Weights of a small segmentation model.
Model: 7.95M parameters, norm batchnorm, widths [96, 192, 384].
Training: cautious_adamw at rate 0.0021, batches of 256, held-out accuracy 93%.
Data: trained on rendered landscapes of hills, water and sky, 27.5 epochs.
Rows from block 12, named by matrix and row number. Each number is 128 + 24 x the weight over its row's rms, rounded and kept within 0 to 255. All counts start at 0. Numbers have three digits each. After the name is the row's rms in percent of the matrix's.
# conv: 3x3 conv (model.blocks.12.conv.weight, 384x384x3x3), inputs 320-335, a 3x3 kernel for each
conv.41 095:121136136148144134122110152136127142116112142145160142134120159141111139150124119143129129157141162149128141114132125121090091122142124146139134122076126094136161081088115098140097133144125120096136117089134141080128130095137120132151132123142111100132120107112134134129114123154129110129133134134130127144136111137128128131109072092125127141133158179112087133147129101118145108164163173134178138144138156127122123164137097112111117
conv.42 116:128151123159183145158141135175173147141112113132160102086091123123144147097102102133118092124107105132122174096110137126117138134120116116100156132126115149120080115086132150136089126077095130106119126121133115117130081123125107144178082108171165128096145142089149119092129137114122115124123122117106102134096096153130126142116084077107098136092127157123126145096097123138162144072086124100103125115121135173123104148106106148115139
conv.43 092:094137102141138140143147167098145058116115117090157079137104131147160159111112131121108095157137114161155149103106115154158118143142129171175165092080087097127129088137124166138085065126135120116123113139145089078106143125134085134147092130120151132121102082080116121120113085101168155149101120129130111121101121138137108143098153138102132146101140116145147146108112122135085100127152147090085123113123097122161137095129112108116083
conv.44 100:148128128087076108104119135066066107134129118116103128147158169137098124123142137096113114123099114124138165108103120113083094128143121143151140130065110115086134071102124104092135096128120097113131118134136150110132146148151132153135120099125137124131099102118112118094115115144129122124155117130114129123162135147121124108139111103107066160100116137123098142128157123136127128126129134163209137154132114128139171116116110144123132
conv.45 098:103146136159164119150124139091035085085146144083146126097093114089134126121126112137100118113127139128142155112146149148146139124116141167112094098064166157162103120148136167133114133129144108102125078106124087124122137111134136192159117130097112138149156151142150142134137129117101123155114158117137150141112153142136121143147197107095155112088108110117135159084115122113122136137187162175133121078071118122141147073120131097117092
conv.46 118:132143137122133130162145152100076119120134128095111104128109122124156123126157133150146114124134140135174164143150138133142135129120113113131110087098106138142126126117102105118130123139095123113150124113107122103131105126127098154174111094092126121115130114105137129111138114110139126141130093123134127134092124123134140136109116077141127117120134091124140139125107094118115133120175165085129085098124121146159146138115098168180145
conv.47 095:122146114139129122120138102137118169097128093115116150120118138106153141152151144132142116126147136117147145112133138132134110153125145157141138110084120132119130146129121108112132111139136130126096123124096143154142134111128127122128129144130139149143140130119140170169126102106096125126107133142150130113105098115115116140122130133107117126100115098138154141123130119120116108110147127147164143049057056131108080126135162132148122
conv.48 102:141136147104125118156147153127120115145145120095118118108103113149130127145140119138151124110092101150130093054066041085106051107137093102115123096135131117104096141135137123143111181124100114109125104113116089085105127124129132109127117129099131132113135157133116136116106139116123104113161154142178134166164143182156170152116146113142111116149128131119092132132114124123106103128152157116125131153144142110142127115107122116100106
conv.49 123:144163176126174177138129162077112132171147122072124109171186166145116128106107116144149152128163158156125125115122126126087124132091111178156130132149130154122101216184201149176200131127156127104102097148146132170162190160163153134138134140157115139150144155139137130139125098112118113119130134135098110095155149151151115126165203112193168147158126104130112137133147155115129122163103098143150123138122116124138144132117137122123139
conv.50 115:158158129147139098142137105100117146103089140101084123129131116135140146116127141111123140105134148121141146150141110143145121125114116128125112118148146107114123117109128148106119162150118128116121119133141114113119115121120159144118141125122150157135096137111149142130117122107133131120127141122134133129143148121128134147131151131144132130097141140140168175099137139104116128137139146122124136065079067101136173151138206125096114
conv.51 096:101135129109154142141167142097088104100140139139153145111110127139188117121143097094132132131152138191158162122108129133106147128103132142124128104091126076161136177154143125126080144163110125121123128150106109099129126146133132147126143184111110131104121116128095117097145116134150167119098135120107140098115144087124153112137124128144174141109143130097116109126126099137117127096118103099130142104125135151126137144140094104147171
conv.52 106:138130099133098147130140124111146138135150087121096112132156102136115148137143142148146148118116156105134176110147115141138109127107087169177142122151137142163107130201106081112155124103153149141126142144117108088083134181143142125119160162159134150131117110097138141123153134145156130135092140115107115111132122132133147148185176186118133134096117110153121097109141154132145143075045063159136138105130144141155162118131153084115159
conv.53 115:073103116039065112092145127109116144139166124090093109089157139110127146129117150123138139107115131092113131124137124136126118100099124091122131089127119124087131154154136115094136108134121125119116141146125123099118149174125155127107136150151088103141084105154071074126124130143120130148080092114189134120157104115126104118140152159155142171165138169127110122147136140118113090103146120124128098118137130136141179114085134126141127
conv.54 111:145117142142137149157156107151160152154126113151150129080108100149123117126139143124134118137120145126123138128127132096123124100098093138101120138190119117079132131116123156164137131121167140151108130112141126100147090134118134138126110117132135133107121122104084087091133150158152118127141165171119130094149124121102097092165117154135126113126112126115112093147129145147139133138171149068058109158163122148142133174147143089111094
conv.55 095:118104116156120135119140132119170147138158120149127097115116125143141131129109123089089132167151127160110126130138138118099100129103139125108144147140146182139108126154114132130158110151183103064070118125111118105093144146125097098097148094139137137135160136148153155142119108132127138164109105127060086068113139124107137149117133126132152118092127112117110109108125131124150168099100098102117118123148147140143146119144140117117113
conv.56 105:115126119138128085123110114112095107098119129075140144159124102111112119132130117163130118137142119105110121133101099091104081117109091115124136089084110125130138123058099130158161143127142126135119130121125133133142111085125102154140127120098124109129105113108116121116132120109141156139101154116110123127121110121145148140118063090105098167133158111126118137148147164126117131146149151161175148117123123120115070132093074084124118
conv.57 083:139130109135121100105102101177135122134123103138118106082087097130112085108115141168129136167109115117102108150165141161173139152149130128134079119078068115121161119161145092076118119110096140133150136120107107095119084066085136126129119148128144169157146113120141125156077101124122117135130117136075066091147153130163142145148121151108111138162166130119131129157142148135108127119139109127126117078083076128137139096117152128124131
conv.58 097:168157126127086105144126109188175188116156119109092137131165136130147143125118113166122130135155109119135150097111125118141114102082106123095154189192145126115151097104091150168128118128155159159113108083122113145126113141114127114144128120134144158174138152156143137177124129132095144131088119129134122115121110137114108119117144122174128098160133132158124146110117125094108083158133125125175143134126109145140131139143160079111108
conv.59 104:153127098137175162188156134090127126124176157079104137153157170085117107117139120113125116133114137130135143113104126097122109144143150080126113193178095122155158146148109107168133112103126153153140110111086112115115138139150131092118129135136158140125139129108098117111139168123145122127126139141137138125093125117074112097114138213101098078155137121159160113102110098136131116117105130104143181103163132110119114133146100126086114
conv.60 106:147103091157199167171168154107080144118184080116144164121139114140102113114141152118123140128110124133133108117119134143166144156166145131131155124106126139094104114140117163154141165170182140139147115119143140114132133118103136121128113100129146142130135161152168144145139126139160128120127142118144130139158143132103131131124136149115117115113133101107115120102149152122093107140107113165234191089116113102093150142161102106134134
conv.61 089:104111110140144148137167119135144122140120103140128097143139114135098115096140107089159087122136112135125116116110100142089095137124113127135126111095080133129071141135123140106122129134207125110068108124098142094097151148138121129105159166125120126118107158153147137140131135117111135106141144120138131141138153129124132118163161134122093104096088105128103081125156148163153178157143177158146164146094116102131128099127154107077149
conv.62 105:145153150144128150153135153138120150129135097127131118129146113101097139139150121146125104079095090102119126163177180171154163170147163121113138092126121127130136116171139111097081074059059148137131158142138143120136118125121130151121138136138113109080111104088137113130124124134136092102122103069107122144137136139109099119082067115112102154126113062118124126144134097101131140170156154163142160122120110187133107150162122180148105
conv.63 127:111153128147146152129130143137149125107198172126102173162107131164139114147141149176095130162122130113074104147136125135128113102141122131130122122094147164158107161135165121102137113144114155096129092153123153095134139109123152091128178137117130106113144143119144142134111137122143105115120113131134132130135154154131130134138143147121121136120142142134164144147110132113119101156174116137130151142045100147173164086171145121058116
conv.64 112:153157112152132148156178097165106146114156032126116164117147143153161148127125126137164138134121105143116135140135129150181150138127096098102162101159084143173136147133094106125128146116133150169136141161128132158134105138141132129130140148155154149127137128127130117100133141156128127112126103118123103123135130144123156129106115188095172122140105126144152137123114150139101122170115104106180165136167154114133137133189109091122127
conv.65 091:116117127129117121117113136123108131136177146092109154141134138124106113142123129124110134136133138113103130129138119125110120129142130127139152117136156119156145137134124115169126162113142099102094084128097140130141115096106127111127105091113136128111139155161130149153142130127119110111154125125144131144138116121133140099148123103142117151142146127125118123155135149129114095159133140118139087134124099134140096133120071108109102
conv.66 130:146101118131103124132125067129167189131104127145066113130144141149113129078096101169162121120094119131114120148135101129113115085101100138152155152128103126135151102123120123075103127147078129188135187176148177098158132167141170119141107156144119123104095103120093099101123130143121142129120154130134141144106113126110124128151153100128159089159108135135127090129094116128140121139095110090126159159141169118140143136124142142109095
conv.67 129:129119122151146135132138136141142129099153164167075129097134130171112132114172149118100107167140142154131100145134125126096097124144136131135130147150135183130110102141142162074080120132115178141106132090124163139140145133137089080122120127126114105087112111107150112146145128127141146118118074084100124136113110124099113091122109152144102121107141117141125094168166140141143152107083091131172131174164169151114114111100110150156143
conv.68 092:133158165126124130128155160135116089179208142150144092099105111143159137124124136152151129130152126140125132169167199156141152160119121117092114072057083144149128091108094125103118118145091120118105122182169108097103113102120135156118134124124125122097132131122138153157137127105145160145123127152131136158118114127121114088133146089131136152091125097148134144133103123101088091155169163134123119119146115137106134118130108119119077
conv.69 127:140143130154117143144147109096153121091145151120138164135133123152160136101106109111131131133111125127130122137175147148178136103095098128172147153102076095132137140117115145129122136110117129126117138158169115129132119115136148143134139124143100124136123139141121140143118111121157131115134143128136110111156141129130122115110121103059135120113138135142146127143111118150128131144165123124140104124108122086123113097127167125162141
conv.70 127:141131084155154087142113171122121113123170124106168116132106120122162136139117140109131124163118135114132152130160123167144134157157144127162102100096156140096092136082093136115117140091136148080119111139099108163134157153123120161138120146119116099106123133113125127141121155145126141139153170138147157144125140132156123118091149145140146146092120124154156145155157148108147122120136136143169152125124141133149124084168129155138160
conv.71 098:100102116121160107111128117130104160121117144131151140144131143149167154142158146115104138123142142121135183103125145106098094104131121118145120067117125147109151123131108174154163163142100121121126133131131136144087140123110127143114123109135114094136130135151125142155098100134081071130092113135166170152129126104130127111109103119144111226160111159140122111126150131110119126125134107161149133176131102156164149125169172142114133
conv.72 098:110141100099127154096114099134173176118198107158147158121157134142121124140137122139147140148088137112111150125107083145149115144149126154134110140146111154119138140182096187171164175134093101131145120129154120103155102104128130136121139128142129125142131138155090099119086127113138103143133106156168129131165176181137141156181177184082195153149150181122148174146140153118115135158155153139157149156126149122110110110166114142105145
conv.73 103:139144165132171128130156111144116123127113130083126167165142083133116083142130132104105108132126129093127153076098114118133123128137151179127099074088131140119102166098106108138156154131186131105120117104131105184113108131116131136108165162134104117107124128126147147142129124135151110121115126110141088098123119107150140116122113166148109103089113156119097137122133141135140138106130123187166123166145133166122142096123191086123168
conv.74 095:143134130142146151125155122099098068159188147124106106163169157128101104129119117127164163130149129138113115079047084072093080103102120134129137095095138116093089132155126101098109130127122105112130121127155115129104136149133127144127117137135139130104144133125127133141106118135148107120134147154154138149167176182116124133163175130161131089142108113145095093147104116115099115169176174127149136132125120129108110194165161128110110
conv.75 115:121130116118147145151155114057063120100099070114109141101108108134128111082107104155134113068093109149133141134158145155148130120125128121153159112134113088091107162118100128161151094108120101107154111142129122128160122116132149128143158114151132122129149159131141142146151123145139133133150149127141150125117124137128151135084095102147143149110115114133142142141118126108113091167156148082096125156123147112121083033062024134152139
conv.76 086:110106147144159116106104120120109122115098126154163119119113138104121131108118122129097098143154123104140113114086124137152117120119156138139139117128166136168146091143097125116044113094096183157113136104160143115107133107104080125113185155114107109101139143156117141150106107098107130130132112125136140142118140173125105113150157135161131092155183132114099137163174156117143153148120169164149143108112100140116097139108128106121109
conv.77 087:084142127114122127137118158120137127115120085101135086138150131100142131117128118119103122121143124132120131147131121108099105087112100123077099106109136111132177113093088147126091124143071104131134113134129105107103131148124108083078142138130140163125142113125134160147118109098111164161158135126121111096142116096139096098157124136118078161126121205123133131137141125135139141127154140154170096114086122149152123141136106105110095
conv.78 100:141133123106099123107090091117154135170191136128149132153170142127125116134118148133139120104115137121114116114115124106100122128115126162133126091123135106105109172142147141117127151127118144137109164154118132123112119136122126139127131133126126128114117106118096095086139123104108103112157147152131133158133129134125134146174184141114168145091122174160156180179188169133137124124155160077137114088077107147139149167187160095096112
conv.79 113:170113085163144135153111110130136149086168167132139143178150101184114074141104109140142125140136132147131118146131103154147126113100097133138102086117113139119097137130125134142147135118130124126144087104119112146140131147166129131141143116108114116115144115118151128113157133128124097118133131137119106106120142140147135115140191184114110162099118104147138136107090077141116125124137114090154167125121148149150153127190185108138166
conv.80 084:112127122158155145165156190091092102093102116123169140113098119119127132145122140142108112121105126134144154115125132101103115119127119108117122099130137105125138090095145149146096099132104129125120108123108117111118089092119138161140134144102100105091112116118154180181130133159137129112106063097138100129098101102120120130105101077100107182147159158096085114102105109113129106121128144111108118152156141110112102134082106154133106
conv.81 102:121117118152160154124103113130114097124149058155218070111146136127146132131118114153090117129156128139139132126122165125130135134154139126122145133141167086090080134114151133053123107107110165121145129184118069134131145138132122134110145113125128099101158160135150158156110120129115129115127126109156145176137137145147112138125158108172141214160133164145133109145179119126131127135131113135148126121156179141097127147136104110131087
conv.82 098:140138129105106106101116113157162096095105101135104101083107117125114110135140144148148135116126123081089107127138134138145152143144135150146166154146140141168156100159133079105129117140104150150135121086078098111140102081103158141118084118128163165157151147127125139128111136152133130114115118136097087092105110125131120128108121102142175107150168114140107133150125150108076100113130120103138150156151118111120126099098094121105135
conv.83 093:118133127105126132133131156179166134181179133165136147126129154116112132120107089080085117133131132099117116120124119141137140120142131132179160142128121113069147138129108120099116099149127112124139134145149137122133102119145120126135150116128095108112127131099138135103118103129117114110165154145134124136124151141093131123085116108145141129124108133147129107129124104122141139147156141102180204123125117082071109134137112134164193
conv.84 099:102120134123126103140112145140154109083117105095179150104092133141123180101125104146136130137114152091132155139142142140140128121127141106142113112116115066139162086099107114118110124119158085098162122155094104122129087105115121110134131133135147127129179125112169133124154123134134117141129107123105120117126124129120121134130156090102086168099111146139155150130146108122123122103191122094161187090119130109118122129104085153178171
conv.85 115:142139123138148114148108123149155150128116121111130104106084096129144100161149134140104122120154165143179121115106098165169142128129155161163118116178179124155141120121107149111101124102102153108128124113118111156156116104121103125115175180139133132138132141121130125127165147154118117133121130131113113127106132108165160132133138086148181120103145143123110101128143142106090124124148138180140182140110142142131097086144102149133139